python train.py --fused_qkv=true --kernel_size=15 --final_lr_fraction=0
Rows from block 5 of a small multi-label audio tagger, named by matrix and row number. Rows with one number belong to one neuron. Each number is 128 + 32 x the weight over its row's rms, rounded and kept within 0 to 255. All counts start at 0. Numbers have three digits each.
After each neuron's rows are labels from the 100 clips, of 14976, where the neuron reaches its largest size: "responds to" is what is common among them. Only what is clearly more common there than usual is listed. The data: chords played on synthesised instruments.
# gate: first MLP gate (model.blocks.5.ff1.gate.weight, 640x160), inputs 108-159
# fc1: first MLP up (model.blocks.5.ff1.fc1.weight, 640x160), inputs 108-159
# fc2: first MLP down (model.blocks.5.ff1.fc2.weight, 160x640, transposed), outputs 108-159

gate.164:168146180125125108184052168108175148111137135116184088107118091096099138106161064062094184044169126097169142129094168151145137170149103132159137152179124118
fc1.164:193102107143109171082115201115208123115129119093176123126148080117106159109163085134139143120161100104124144114083157107197166135131105116131126106121113160
fc2.164:106111100140157095150146087171156151134118119137158095160086118116128067178125135142097165132129117136097139148064107115158181188092152156110114158059137098
responds to: saw pad

gate.346:180151073130096152106090151129182085176137126199166132118073187079125128126122089084079137134168140113167127138087098126112063134093110113171087130064149119
fc1.346:112114090130142126086113109088086135171142098102125172147150132113147080105139083123140154117115195134195124069126167154110109114133170154088109146127154144
fc2.346:137095127081044168128109094127107193129128105110143142138101117116155132170148101134105158172122172105062092124122097133190123152114174153149129130122199148
responds to: block; text has "noise"; organ-like

gate.315:153201127110128185123172158073118123173133099089143101157155124120147106147147184168174108147081123099189149161166053209133076154145118119093132100085119141
fc1.315:122119138113124140112136145142135093144192152120154111118092129075124163162126112138190096108144114190136135165100087135175119142171062114129160118125107086
fc2.315:174151150098098177120158103121148119116126126122107078119168128091158134127089181177144120170151108132122068121126189114084134120127184199139107117152087150
responds to: strummed; clarinet-like; instrument: organ-like

gate.292:166170130108107145126163143161115098104105146140150101105150113075132101154077126129173140103143207112121090134115141158129129158070157171161141108122168057
fc1.292:136140169147180136101114146178134125148169131178119115090149081197130120137123093059188174113171193163147077081164123148089159106124129133127152102127058155
fc2.292:113119149133209116114075141135137134157147118069143130098090131141116183161155127137110157110177113134111128058171122127115102194096105148131129118117163088
responds to: strummed; saw pad

gate.448:153126158150120134138122147135097081117119133127141163105149135158099158109132150134112141106073098153068149148153158125145152090117150136200204110135145098
fc1.448:095144103101121107124126147119155158166144118103083088151121124127140104117071156162176143139142151091158120097146053137111117179173121167106090082157142119
fc2.448:084120107151154147153117092145164174138117112121091180137163139152115112154132100163142118197147143109109096140116090187120066089136145183122119097077098162
responds to: strummed

gate.594:152144114143188136166114175136104115134175170139146118098113083147128084146137111080111198096127131161144105126189140120128117121080123142134152111140160153
fc1.594:159155122136152151130154159160114145112128135105153110106086156187107111083130073119073093144100117144136142120176177128127111161053099104184150115100173111
fc2.594:112136167101163087134105106115123100115086150101130135126141093183140107118086149134096200135150115115106134141180151126112162153126088119144156177120196180
responds to: saw pad; square lead

gate.382:163072182121126115152132165105116158159119100124202154140130125164114148083146162074165164080121117133119088063137133135151088106080187144180116153130157107
fc1.382:078169120138157136097137113142135128094142129063125116138138124142136162085094090131077092193113112085149092168123157106102131139119103078122114115120122100
fc2.382:084126069132092157168146153132164125181082107169099176133184099156160162161134116137173087156162099097129113105151190167140093147129092165094130130089120143
responds to: strummed

gate.539:131197140145190156113193120145121088100145104176191130186115112111105160154118139137134125141087129124172202165137103183178086136135089101157138104106136129
fc1.539:151150153101141143123201070125120121158155095105150104104151108052200140147096166194197131077139129104058114072096136145111136147111156188111098057141078121
fc2.539:116102075102122185119102133080146097133166099075089126160112110141137133162072124143118138198146095167117047142126127146172163086114152176052171093151113152
responds to: block

gate.310:135092080128135154138145104167133116180141109129121103109111085119112095097113133122150159121146131137132196146153114157115167099176133182135149130119044110
fc1.310:140133151140153140138146166105118142141157161101071184136121100119141120193169092185116133114091101089107093127111150157121127149103122113150090187113128089
fc2.310:139124124130138120159118109096120120098000182149086114159134124159172113181089133147187120084146131148164078146118159119151142096087128150173114110066144131
responds to: block; thin (high-pass); white noise

gate.191:120186125135128125142107146141078157159111115096124099074154158061168136112099140107116140118170177139103143154038075121127116149117170096136183127135131141
fc1.191:125164105170158191126146141108107108112115108168148128102119148095172127147110119154095131099176140155133159130078066133094145150106141129098120112086183149
fc2.191:163153127125106059102111136151067143156085151102104117157179140066081159091144096122135088114093097104103082158051120157157106186147151125117097148110090122
responds to: block; text has "string"

gate.283:146121160136149134099139099105123156132165155106094100109146105132152090121130109113084142111114142060096137120147099113177083121093115120148101149131170174
fc1.283:129168160180136117109122204117097064123179124147142134110169124204127091095107140074103149138131114184132097096157181095079109097104127172115112128111235122
fc2.283:119205120107164117123158138193091132096142092145104168087113158179127191074111124174098091118153130107224178129166107116188128103099128108170121118112144077
responds to: saw pad

gate.190:152137143129113102090091201196132126098092140092180160156118123098163131193106051143144150167092145125142121144156124130080113115153130141105134127099144108
fc1.190:171122089159150147089165153120132127147115110093166132121111140071121131200151158100114118102144181144156121127148112131168159132152126120160123154148138067
fc2.190:147116136092124171104153164132168136133135106123129162113102110128193090159128142197115122099141114169136073085097121101115150142139128102121168209094137121
responds to: strummed; organ-like; text has "clipped"

gate.115:193133146122134121083141119121164119137143099125154129085098115182152152142147065122104126099178093151101099125107192102105165130073140096128126075111128144
fc1.115:036117123158090144113108133173152116144180162150169100105213143120167139142108063072125113111181121119145146150074112122176194132107164125146088138156079106
fc2.115:105167085193094140123060097215112136169121132159113134061106105141124100106083070140152116133126131126082185144092114054101138095110116128117125074121131153
responds to: block; white noise

gate.500:123080132164203121138077140144101053179142096104123132129130127178103107159103133128116122166137078120033087122161202143102147193132124110108129134102131137
fc1.500:108178122115101137146151096127155146095180169141171129098073233116101100058146126124108120191106162164133105083187107107137025118113126123157128114182118073
fc2.500:109109184097037120133063125135166107114130137154138110053158100141081135125113143056089100146204134106140092140168165129176062098136108153171163163227097110
responds to: block; horn-like